From a checkpoint of a small text-conditioned spectrogram diffusion model: text encoder layers 6.
Rows from block 4 of the denoiser of a small text-conditioned spectrogram diffusion model, named by matrix and row number. Rows with one number belong to one neuron. Each number is 128 + 32 x the weight over its row's rms, rounded and kept within 0 to 255. All counts start at 0. Numbers have three digits each.
After each neuron's rows are labels from the 100 clips, of 14976 (inputs lightly noised), where the neuron reaches its highest value: "top examples" is what is common among them. Only what is clearly more common there than usual is listed. The data: struck, bounced, scraped and rolled objects made by modal synthesis.
# fc1: MLP up (model.blocks.4.mlp.fc1.weight, 576x192), inputs 64-127
# fc2: MLP down (model.blocks.4.mlp.fc2.weight, 192x576, transposed), outputs 64-127

fc1.517:126129108130127128147176122127128141116136127125128088128170128053125163141105134117129054230128179109134128128043114129127074127063200162128128151076121102128156128128130132147140127142101145
fc2.517:168127175142128130115128126129127128128139077156130085121113124006127109144123126115120131009149242119125134189020128127123142140098159141116128130084131202126129142101129133116134128092140187
top examples: large

fc1.395:107128073139104123119101158130128116152255124122130128136152125127104070112128130123115125142128127112127127156115128128120063102131079078119122054127128083119148138127129128112134128111083130
fc2.395:065131077130143128152148128109127106127206078131131113128058128125181149126135127112130128140128131092130126103119133134128091121127166058128112038104125131111168132100126129124126135130045054
top examples: size: medium; steel-like damping

fc1.141:128128128128128127129128128128128128128128128127127128128128128130128129126128127128127128128128128128128130128128129128128126128128128128127127128129127129128129128129128128128129128128128128
fc2.141:128128128128127128128128127128129128129128128127128128127128128128128128128129128128128129128128128128126128128127128128128128128128128128130127128128128128134128128128128128128128129128128128
top examples: hard striker; material: steel

fc1.193:131129116128124140117129107120119129126125214128141154140135129089130125127052127114119128126109100133124128141122129140136148093062086130137125115141108091130205121151140128114130130134102120
fc2.193:107161130127113187126115124148127166175128086210127123129113129128177129117176163095129101128151111142138126116132127128072178120107119141173127121140133183123148121123129128130123128093125128
top examples: thin (high-pass)

fc1.469:150159119128126171100132105122124148222122129072130130129116136100113154150162126211106168085098149114122128165142128129134170141091144115129121121132111131129117129127144128145182135072119109
fc2.469:132139117115123114125100061125132157090136208128128106127139130129166094131136131197090205164137114099149126100131100125118148148099150119159106128134128157128139125146130127143102137128129120
top examples: thin (high-pass); reverberation; text has "reverberant"

fc1.109:118088096134130131105188092114129121128127130126162151129178095111126114126077141083150129127091138091129128128098122129128092122083109129127131144138134219130136087187133072164116128128137123
fc2.109:129145128127128128118070190128129104128126128203102128152035128099128134060190128088127161148158143127128134128094110127127132130097128143145106128140128035128096119051130127202130128128147128
top examples: text has "noise"

fc1.36:128100136105139124129128133162099107103126131134127128227131142138098129127135103125093129128132126130068121133128182073255125131134132131135113128130050125078128129125128122129131104133134129
fc2.36:132095130146077134126128127137083132126129128134128131242129137127168128131129077135153127128132129127132074126128080148244130127133144126150119121128131122067130128128128128126130053137130128
top examples: mains hum; shape: membrane

fc1.540:128128128128128127129128128128128128128128128127127128128128128130128129126128127128127128128128128128128130128128129128128126128128128128127127128129127129128129128129128128128129128128128128
fc2.540:128129128127127128128128127128128128129128128127128128127128128128128128128129128128128129128128128128126128128127128128128128128128128128130127128128128128133128128128128128128128129128128128
top examples: hard striker; material: steel

fc1.95:128128128128128128128128128128129128128128128128129128129128128128128128127128000128128128128128128128128128128128128128131128128126129127128128128129128128128128129128130128128128128128128128
fc2.95:128128128128128128128128128128128128128128128128128128128128128128128128128128255128128128128128128128128128128128128128128128128128128128128128128128128128128128128128128128128128128128128128
top examples: one hit

fc1.352:136255126128120129127125061070122149124128143137128125100124131127131127105128130124128130127132128130099128133127255127000127128127128129069129090129116130164131129127119116127129172127132139
fc2.352:135050116130164134122133097134155193138130104141135130101128121128158128126133125135089129135128126129160087130128019130000128128130126128130100096127130122124131132125129127130128154149133139
top examples: reverberation; text has "room"; text has "reverberant"; action: repeated hits

fc1.458:130139134148119129140131122134128131133000137129123121128128126132121167124127133112130128137127120126124107126127130120131124126120127129128129140129129128123134128126128128132152128112128104
fc2.458:129120122137128129140129128126129127128000137129131130129106130125127137114127129133134130139128130117128130135126118117128106133127117130125129131132129111126152132125128132084128135129147188
top examples: medium; steel-like damping

fc1.487:128128128128128128128128128128128128128128128128128128128128128129128128127127128128127128128128128128128128128128128128128128128128128128127128128128128128128129128128128128128129128128128128
fc2.487:128128128128128128128128128128128128128128128128128128127128128128128128128128127128128128128128128128127128128127128128128128128128128128128128128128128128128128128128128128128128128128128128
top examples: hard striker; material: steel

fc1.410:124102134145123131128123109127117128123121127126128126144122128128132128128124095128193132128126127128143117127128138041198137124128128127128119146125020129128127130123133132131127128122124139
fc2.410:127099134134153135127128131130135120130127119126128127093124128137096132143128108135090128112129128128067105145128129000129130126129129127129152145128128128128137127128126128133128127136133128
top examples: one hit

fc1.88:147132130115125126171067126128128127134126138120186107122061128140128159194130149119128122066196075116124136137138139123128123096135145125132128091158115085128194146075143000103121118099128143
fc2.88:140128051128130128128152124123126120127130130144121119126137000143126130152126128131128130128127129125124127221106129126129117117126131128132126129153126130124176128144135000121129128129138127
top examples: size: small; steel-like damping

fc1.178:210129091125112147178079122133128144128124154157213187122109127133127118123154128172141200071133131068119129143053152130126129138105131098114047126087127130128217210109129129140130117119105099
fc2.178:163133112129132175142175140129127085122121090117101103127221124144131133130106129151130128232142145000128109098079124124127131186104184068107119132066128096130179165203127122128188122072090129
top examples: thin (high-pass); text has "noise"

fc1.233:123105127144212128127134127128129243124130126180123128220118132123013131120130167123127203124118128128135127123130097128149129143126158127125130070129081128087125125126133130121133180129125129
fc2.233:130125139127123156204133128000128123142129133124156148131115136148115138129178131115114116120127128135126059128133205147144130170123120126128137109128129089191137107118126129146144060065127124
top examples: bouncing; rubber-like damping

fc1.14:144146142123113146101130127125127164117127157126128156120124130136128129129128130113128230075157133129126119126114144128130131121160130100129129121127128130118187123125130129129111137133129091
fc2.14:122102105141097137126142121111132169000129080129126156128128127142120127128177114092126129126120134131127126128121120129128111130156100133127126127128126123123192132127129136123161128128128115
top examples: repeated hits

fc1.199:129132129116122141127123119062095140126124098144120126151129128137183128126133145116235126128145127122150129154127031119128138141124170130000097127128108125125105115121076130134135177183128130
fc2.199:127124130067155128128128132116128143151128127100121135137129124116111124136132090128089125123129133127128049121137163104100127135127128132152206128128128111206126129131129128124123102130128117
top examples: reverberation; text has "room"; text has "reverberant"; action: repeated hits

fc1.473:123127123133112114129133122107143127127122121161129129213124127133130134124127133127035128124135129132133167128126125089189127122129114128085132137127122128111129128134000124128129123127121128
fc2.473:127171130073128128106129139156125122117127125142142128071127148124133130124115127121140135135132130128144227133128113128224130129128124127075142117130128128112124127130255134128130207150129128
top examples: bouncing; glass-like damping

fc1.220:152128148124129126124129096125128139127123129125155150130130126098128108126122142198123119146129130028133128129151135128119066114134127121132102119171155129128156212191128132074127135137129127
fc2.220:170123129144120129141127128128130129112108115145101135118176139077126125175128102145132125128094190016129127077192137131130083140202128125152128117195128128124129246070135125124141159131133128
top examples: medium; glass-like damping

fc1.489:122128162128111129128230042028128128134129077124133111128115119212126165128135140189129127121127093150137128105060050117125173201084128129126182130116146133131125124128121127146126138089139128
fc2.489:126136086128110128169060062128123121128128206122136126128133130101128069126130128129129134140129087086131125146087160115128136129126105138126149127161130111132165119121131128098117127124159124
top examples: size: medium; steel-like damping

fc1.228:125129128120082128142125172113117118128126108128129126129131174129125130137130116126174151127127128126128129128126129156145128128128129128118130104122121127127128128130128126135129128128129232
fc2.228:127133143141122136126126128127135130073153166141128124111128125126129132129119125131128128118128130129145126102133128131128138125134099129123137128127127133127124128137127128129127142098128139
top examples: repeated hits

fc1.292:123128241128087132156069137129113126126122126127187126127140126094139065104125132178137127115056169168127134136157128125129119111141085086123128133194128128130093120093127128113107128145087130
fc2.292:123128128130142128127137129128127126115130126134103142127082128168127164120103117156123122144171200138124129090136123128125066114130138098142125127225127125131125126160128130129139128071072128
top examples: text has "noise"; steel-like damping

fc1.125:122128205133128128075077108106118128126140128112165148127125124137128125127095153125138122119143147147129130079095142128129128113082158150142062108055135083135105111119128128126120127126122155
fc2.125:102124175130129133101163130063129125128118112120133119128128129134129083128170094088129126160095136166123132169102129133128150134119067152128134131046128130126125067136128131176130127184140131
top examples: medium

fc1.2:161122129128119127105127027128122129113128099120026137129128116128128129169045131126131126143101156091133130057122126128128099128128133159115128148128128117133132120128128212121114093136129127
fc2.2:173134132127115127113125000127131129157130133050129106127119181128132092175128127122134129125127137107128104082165132108127169131105099151109128127099130185128127141155126170098192096230122119
top examples: size: small; steel-like damping

fc1.305:128126130127127127128129122113124127129130121142128127128126127128128129130132130128137125131132128128106129129129109129128128130128130126128129144133124128128122128129135124128126138129128127
fc2.305:130133129138120128145128127128123128124125128136116128129129135128129128129127132129128129128132128128131129127129131125124130127131129127128128127127129128130129127129127129127128123128127128
top examples: steel-like damping; clipping

fc1.5:129128128096116045101126130114125095053129125000130128117137127135115128137129128136130145129120144137128141118102127123142119128144124129132120133130137128127133139127127147127129133095135143
fc2.5:130115156128123190190157087129131000128128194255167127130128118102131117155126129144129000109129115162128122132134108128108128139125124151106123127131130164128107171116128125170124123134130089
top examples: rolling

fc1.525:128123130127127127128128127126126127128126126133128127128128128129128128128132100128135127130131128128128128130128127128126128131128130127127129129129126128128128128129128128129127139128128127
fc2.525:129133131133115128128129127128128128128128128133128128142129128127130128128128129128130129128129128129128128129128128124124128128129128127126128127127128128128128128128127129127128125128128128
top examples: mains hum; action: bouncing

fc1.240:110092129134123121094146115169117130109125136122176136137073124127133117065172135166128123200106123176127129198095125135137128137072060107127130121118128097127129158112128130088131128124067133
fc2.240:112120109134128137129092126143128129129130118111154149127170123123174122096114127148128111076145118183107139062090128085128137171119141119134140131155127142130126178149135128114128145107123128
top examples: scraping

fc1.518:128128128128128128128128128128129128128128128128129128129128128128128128127128000128128128128128128128128128128128128128130128128126129127128128128129128128128128129128130128128128128128128128
fc2.518:128128128127128128128128128128128128128128128128128128128128128128128128128128255128128128128128128128128128128128128128128128128128128128128128128128128128128128128128128128128128128128128128
top examples: striker: soft; one hit

fc1.140:133158133252128206118130134128220116130134128165139124136126124131154127125132067130067124130131125127050108127127133047135131128125120126100110112130146128150129125127123128130128134127128129
fc2.140:134126128129169128127135077160123132117132129129129129145128128120115128130122133138164098128127131125255125130129089085102138126127128126132128128126134127134123127129138133129129127127122127
top examples: large; membrane

fc1.94:119084147128082123126054129133110123122132160128129124123127129103114131133103129137128128140139114111128127129114164123128139143139135125128128127130125131128128128087128255113142068128128128
fc2.94:121140128131164130117129206129134146127128128126057133145105171122127127128126124175129117073113118107129127024104120118128173128101197122135122159117133132105094161219128146054125052124095108
top examples: size: small; steel-like damping

fc1.434:128144131129114000121128139129164115130130125137129128131128128135097124130126122129121151156129129128111127127129128119138137132131128128128127120129124125126137129128127128135128125130128108
fc2.434:129126157149137000105135127129113146178126176130165117131128128100128166127129129126124126106123094110128111107130144128129106189034112126124133125125123055129104127129130122135148128159082136
top examples: string; steel-like damping

fc1.204:128128128128128128128128128128129128128128128128129128129128128128128128127128000128128128128128128128128128128128128128130128128126128127128128128129128128128128129128130128128128128128128128
fc2.204:128128128127128128128128128128128128128128128128128128128128128128128128128128255128128128128128128128128128128128128128128128128128128128128128128128128128128128128128128128128128128128128128
top examples: striker: soft; one hit

fc1.392:128089131128127127145128125124105128129126127143152131190128137129128126128127041128123125136128128131130130137127177153192128129127124131255125124128101115031131130126127127130126130128126127
fc2.392:123124128169101103128130130145070136082116128145126129161131137128084125129132176118148130127128129125031129129130112117156128129132129129211144113128132114000129127130139122128148132128127120
top examples: bouncing; clipping; text has "clipped"

fc1.100:127082048152127120160069123125123110147127104127106128125119127086116149129126128122128125135113167144131128053127151128140181201111138108110132018135127143119088125126128129117129128136111129
fc2.100:131145141075137130143125128132127129145094166114122126127128132090132128121167127070112131067133123146111145197175129061129141143107163085128100038131130103128114126122128130129127129175048151
top examples: size: medium; steel-like damping

fc1.363:113133126123133149132134122129131128125085128161126126127255126211222087132125129148127217120128127103103128128117125127139106127127224128157133095130122129128187111144128144041079124126151129
fc2.363:128122128128126128167129130136128128127126165169097125121128139125056133164133129134127139127129129108130131072138127132129131136126150106129128129145118129122128126121133128092210128128129163
top examples: mains hum

fc1.399:123125131190105105129128095037100126128129137132129120128127129128087135130131146132123103117132128127127176127131255025121133132126133132130170130128112130130122130128065127127128160115134127
fc2.399:133200128126201124160133129122135135130129124161125114103128133129167129128151132128129088129125127128128173129127000111056129128129123128123141131114137128220128127126127132131133129112127132
top examples: rolling; wood-like damping

fc1.335:128128128128128128128128128128128128127128128128128128128128128128128128128128128128128128128128128128128128128128128128128128128128128128128128129128128128128128128128128128128128128128128128
fc2.335:155128128128128128129128128128128128128128128128128128128128128128128128128128255128128128128128128128128128128128128128128128128128129128128128128128128128128128128128128128128128128128128128
top examples: steel-like damping; thin (high-pass)

fc1.339:100131135095080140096208139130129127123128096126122166127104127148122052126187129100133129157134156078116124040065126127128109105101213094139108117138128071129159136074128127162127144160139180
fc2.339:092127128141145127112039125125129127124125125113201175125174128152130146174070128066132121143170164063129127174064134135128111103105134076128111126135128206125165129215128128184151137129168133
top examples: pink noise

fc1.223:115173128140119112079130128131129068255128136255131151113082125152141151140096132089128006069133133128129123129128127121125128097161129131067139113120132128151148120115112128128127117160137129
fc2.223:127124117156148033079128128128127118039123028255114145102172127186074149144209124099165118132127114116128122129121131128126138096157157127128135125135128118126237078128129129149158129134125114
top examples: rumble

fc1.417:173125152127089209138055128129128132128132026107156113128083131127136141159151128156121149065066130120120139207164116126127105154108125115124056120144144086129144144150128129191176119118097109
fc2.417:199130129135128141191252124131131120142129159158121128127185130136127144150117124127133116128222124132125122124141132132127100137140113128116116128153129149128142177083128126223078130085089105
top examples: pink noise

fc1.62:073129019121082128140129129129128123124250129128088104125105127127137138153152126143129121138127030085127122139124126126129114100067123109136245125113128133128124129149128128156189128096152128
fc2.62:102128127134144126142131129129128129130255067125134156128204119126123205181122163128126131096111017101118130102122129127128129108062128086128212125045128117128128129110139124198056127167134126
top examples: size: medium; steel-like damping

fc1.560:130125128122144137110111131123176125117133134146152120078119124133131127126127083137129129137124132131122108132129196133126127127130128129255143128127122131102127128125129119137128177128126128
fc2.560:128190128076114128128127126115146130134133126128132134043129144133088119128127127125121120128129131129133127128129059117130130140132128122253134133129131124111130128128127128132126148128128130
top examples: repeated hits

fc1.31:128128128128128128128128128128128128128128128128129128129128128128128128127128000128128128128128128128128128128128128128131128128126129127128128128129128128128128129128130128128128128128128128
fc2.31:128128128128128128128128128128128128128128128128128128128128128128128128128128255128128128128128128128128128128128128128128128128128128128128128128128128128128128128128128128128128128128128128
top examples: striker: soft; one hit

fc1.325:137170144137109124136118126126130148165223119127138125117129128126079117130150162134111125126142129150067112111125130118116145144131096129119129110118139125104148129129135127146144187127134115
fc2.325:137116117132119127043055128123147131162023128138169223141105128233129129127128127129127140128110135122128106106112127117120123128066074103128150130136128148128123144089128129128132129133132128
top examples: medium; steel-like damping

fc1.91:128163137076116128160126128127126127127127129137133128133126255131120126129134114112145132120128130124115128136126125147134104136126129149113119105142122130127147128129131126123132128128144127
fc2.91:130128123149102130128124128126131127130128128127131128119128187123130128128128105130128111128124128127150130119128128124129129128128118128126122172128126133132132127130129127128123125123128142
top examples: bouncing

fc1.548:133107124129104111125127117128127124117129132135134127129129129132106128133168128130128129129129133127147129123127128124128126129130090130128128127128126124119129130128128128128122123130145179
fc2.548:122131132143134048127130128122120125128121065130136133117117136128125138094104091124133128105128128111128138159133128180126127111140126137130154126120130138128121127131130129126101129066127112
top examples: hard striker

fc1.75:081140209124138128094074143136128133128129120128128156128157126103130172159126127050110137079136130139128129161158128138127122192133131210101151130127130089126151171082128113137215184092123124
fc2.75:085128135128094128066133110128128128126126141121131134118100128175133132127167128060129136184110057147129128110128128121132074201059115194098134046134122183126167131176128130129031173128032126
top examples: scraping

fc1.247:131157130141144122125128128134133128125131129120137128101133122133129121125138107132087129128133130128126213129123136000135128126128129122122114122131117128091141127124136127127133154119128128
fc2.247:129084107045051130135128131126113134130129129086127128132126116131088117117129106126131133137129132129131118122126031134136129128128119127113140129128140111176120128130120131128127126139140117
top examples: bouncing; rubber-like damping

fc1.317:131097130136164138122133167156129000137128131124128128138128127125143133127131130138128140129133121103146080128131202136126125096122127120130127211122160130145143128127140104111124105125123109
fc2.317:129128130101128127169133177179128000120128130124095123129128131137130125144140141123133128127129132130128154132128033131128112136138171109119145154126128126128129111125123127124119121127123160
top examples: thin (high-pass); text has "noise"

fc1.1:128128128127129129128129128117112128128127128128127128126127128128127127129128123130129128127128127128129129127127127129136129127128128129128129127130088128128128129128119128129128131126129128
fc2.1:128128127132128129128128129128128128127128128128128128128128128128128128128129130128129128127127128128128128128128128125127128128128127128128128128128127128130129129128128128128128128128128128
top examples: scraping; rubber-like damping

fc1.499:125082129127136121139128117124118157206132125144129128126130129122119117124122127127130129139129118132122121128121133129000125128129129133230125122128133127103135125129128139128117109128127143
fc2.499:128245140093073150141140036129157134129130125158174130123129091127131120120160149141072127153127122119130133146129152164000125129127131120194137111128127103100121112127127128136129124099118130
top examples: one hit

fc1.523:132094127206128136124122169124255113197133130126130128164125124127127123123125101133154130133129133124255129129128113130181126129128133130122130135129115128133125130129189129111122125128133128
fc2.523:127131148144084098126129154145255125076130134150130127132129146127144128130129208125055128131118125125000062126129080149107126125129133128125128131128119129121132129127072138128128109128116128
top examples: thin (high-pass); bouncing

fc1.299:128118128101127130127129052122186127129130128134128130127128136129125128123128105127097126129126128129134154128128128094000121125127129129124127124128087127124131126129134129125125127128128128
fc2.299:129104127132089128145129044112122162129128127128112128122128123127128127128128140125126128128134129127117123129127122127000131130125131136133098124127131130128120128125116128128131126128131128
top examples: reverberation; text has "room"; text has "reverberant"; action: repeated hits

fc1.426:128128128128128127129128128128128128128128128127127128128128128130128129126128127128127128128128128128128130128128129128128126128128128128127127128129127129128129128129128128128129128128128128
fc2.426:128128128128127128128128127128129128129128128127128128127128128128128128128129128128128129128128128128126128128127128128128128128128128128130127128128128128133128128128128128128128129128128128
top examples: hard striker; material: steel

fc1.170:139084153140113149132129093114140237132128128161137131137118127126078122128127127138125134129126127128219126129122129147128128113124135127129131115111126136127120127136143129127124151128119046
fc2.170:150151146131128194127170126130131186116135190152111130123191137121142120129127127140126129129124111159114102090128129121128129130143142127121119134145132123125120143129120136165153128167127132
top examples: large; mains hum

fc1.163:121129081129123130244101046127128115127137113145122187120095129204114157151145129134128131137146131127133125118129121130128079126137134137127117210112156121128130108170127144085137127114027128
fc2.163:128123140131105132204139064131119128155132079131131141107183131187128128173019131148125127128121096128126131127185141128124130139169121128111128236128124225153153126109128126130115129136046139
top examples: small; steel-like damping

fc1.105:126124113093092118118115099101102112132000132128130125129123114126016140138116091125125129142123135129234129131129109142128137136127134131128129118133116132119131129129145117135137167129140150
fc2.105:127075255127128130143168106123114117128131123155081126143184104056160140095152126094132145130146138113129130092166128118128143115145113142126125080137126126128129125132128129128208131099111122
top examples: medium; mains hum

fc1.485:106133225117103128094100157128129130120123135122127174122078142014130129048158133133132129112089093164128126101080129123128165194117172180131153137136121129135147157085128139063087122108128124
fc2.485:107128125130128129126068139124129129133129127064113254134171138082137128133128129163126119127135069189126128149056121127127129231098130174123127171119128114128248128163127134064222097130120123
top examples: pink noise

fc1.388:133095136125109000126129119127202147126117146127121136132118169143084143140135124117201174124132130131131117128128147150136134114127093131110128121131162129128131123126132122128128128131128125
fc2.388:127188099147132067146115120129229128255130087129158130144108133129159132129127139134055132087151151124127112142131131133132152130141129125117128131133113104104096125132128127126100144117149138
top examples: small; steel-like damping

fc1.476:128164128124128132125128125151012127223143137115131132112126155120039127131124125128126126129129128127128118129126098160220129125123124126129128128133128127121128134128137102122134116116132128
fc2.476:129076130162130132128128155127126126197127141114129127135128124109128130123130119129169125128128125128189133109140133125167108131138123129123135119130127098120133131128128134127128124159127138
top examples: medium; one hit

fc1.142:129132125149132130129123128121129063145127131147133124137139126118125126117128147149124129127125121130115095128133130129117148130134131128138096136128159129170124128117161131130119196127130117
fc2.142:131128130075137123134128224063119129133130125121107132215129125130170123128131080147142134124126129131127148128127125127205129127127122137141131185129128124127129141128095148129121173128134122
top examples: rolling; thin (high-pass)

fc1.202:129081128133153133130127125109107154129142123129121132197132129128193128130126116131068129125133123124179026129128096207128116126128130130125130117126045109128128128128126131129126161125131124
fc2.202:123113128123089130116128149152112128126134126128113129255132134125130126139127126127160124128132128126194155117129118114052128129124107129164076130128126123083127137128131128124130119148132122
top examples: bouncing; mains hum

fc1.92:118139239114128129171078129129128129128127126128099097128110129000132163123168128129127142200074168110120121128106128128127195129234146064122146151104130164127077107128128139082074154087233128
fc2.92:129121131132076130182113083128129125129128127191191116120155141046130129125103127164136127009139165073128128102093128123128130040205127000126162124076129022128131050120127138094195178121168128
top examples: pink noise

fc1.211:126128100143111114129042138128128129130107145185127128134141126092120137115118129133103132128112081128128128125127114128128132092162114152120128082129128092124134143128128127140144129095128113
fc2.211:129127126121128128215220128128128128129132100148127075128128138130147126134131129100140149129146106123128129131123160128128096107177155179127128087091128131125090120135125126198107144128119084
top examples: size: medium; steel-like damping

fc1.149:128157129140123125126131188045127120129130179101127128140134124118111118183131059134124103132124138143137097125128097129057108128128140131096162136127126126167120131127122129129119125101140128
fc2.149:127141125147128134125127182128129137125133128127106079128128128131162128128104110127060126147114119114103111102129156125000100124128248152010213128145127103128126128152082133138143127152125127
top examples: repeated hits

fc1.69:137135105192119118126107255128137137127128130133133148255127130101131128115147127147170109134125129124072076136126091142125132113128111133126102120116126094183130128132133118102127171136112130
fc2.69:127148136126128106125130175121128156126127196177126181179128150126127087170183129067132126092129128114128215129128128126128112111115024137232000128128127043130119138128125133132122142130164127
top examples: repeated hits

fc1.433:144122019119104128127116128128126128127037092135126142125202128104131201102180129129141126084107204136129125155090112127131141074163161179121157112136125127128130127045129129128090129169195133
fc2.433:160131104142129127092137127131127129124079128129126128128049127128124103070125122131127126162151189133127134111074129126128122080190096164133140130128130152126138144199126130130209128105174128
top examples: text has "noise"

fc1.201:137127155119118183095156121128128132185129055151155117129091127161125158128150142102128120106177160140122128185128124125118213238177118067106107129123127087138133150107127133085093127192092104
fc2.201:168130132123130107122129128123129133138129095129101116130144126164130129065107117052128150135054126138126125100086129130128171210192130041122118129139131129130134192139131128106129129146089123
top examples: rumble; pink noise

fc1.80:128128128128128128128128128128128128128128128128129128129128128128128128127128000128128128128128128128128128128128128128131128128126129127128128128129128128128128129128130128128128128128128128
fc2.80:128128128128128128128128128128128128128128128128128128128128128128128128128128255128128128128128128128128128128128128128128128128128128128128128128128128128128128128128128128128128128128128128
top examples: one hit

fc1.304:128128128128128128128128128128128128128128128128129128129128128128128128127128000128128128128128128128128128128128128128131128128126129127128128128129128128128128129128130128128128128128128128
fc2.304:128128128128128128128128128128128128128128128128128128128128128128128128128128255128128128128128128128128128128128128128128128128128128128128128128128128128128128128128128128128128128128128128
top examples: striker: soft; one hit

fc1.24:129222153130130126119124131136135131134234109111116148067146132131044092141153182140108128102148133109011134123127123100128132132144121121126140127138140134106182126141128129116113124119124128
fc2.24:092116005127128127138133122130167129134019145131091102128238127096149042124157127110128121069173143165128127124132123109128129132129180154128127157128128129127055161152128130166103129115124176
top examples: size: medium; steel-like damping

fc1.99:218129067128127128129209128128131123145017124111090157129215128190135227157098127119127128139156070141116127091176128136129119067113174128125135125099133170128146067141129132129112162117127129
fc2.99:255123119142110127118094128129129128127070128154176126124128127131133060128196128124129129128108024129128102126204131130128130066126135139109130094115128159127128022094127130138175169090130125
top examples: pink noise

fc1.236:128128128128128127129128128128128128128128128127127128128128128130128129126128127128127128128128128128128130128128129128128126128128128128127127128129127129128129128129128128128129128128128128
fc2.236:128129128128127128128128127128128128129128128127128128127128128128128128128129128128128129128128128128126128128127128128128128128128128128130127128128128128134128128128128128128128129128128128
top examples: hard striker; material: steel

fc1.8:128128129128128128128128127128127128128127127129127128128128128128128128128130106128128128129129128128128128129128128128127128130128129127128128128129128128128129128128128128128128128128128128
fc2.8:129130129128126128128129127128128128128128128132128128140128128127129128128127129128128129128128127129128128129128128124125128128129128128127128128127127128128128128128127129127128127128128129
top examples: bouncing; steel-like damping

fc1.25:096123129162123083182154117181134058139133104115218133146119128207131189128133128131110086154138129128119141076118116142155166116161050161127130127127127086132117131113131129092121128178137099
fc2.25:129064115133117029147127128156128013101131128042077127135145129173138066072130145113127027131126121121117087143128121091128157085148232141125133127138127151128114139133123127128102127129137145
top examples: thin (high-pass); scraping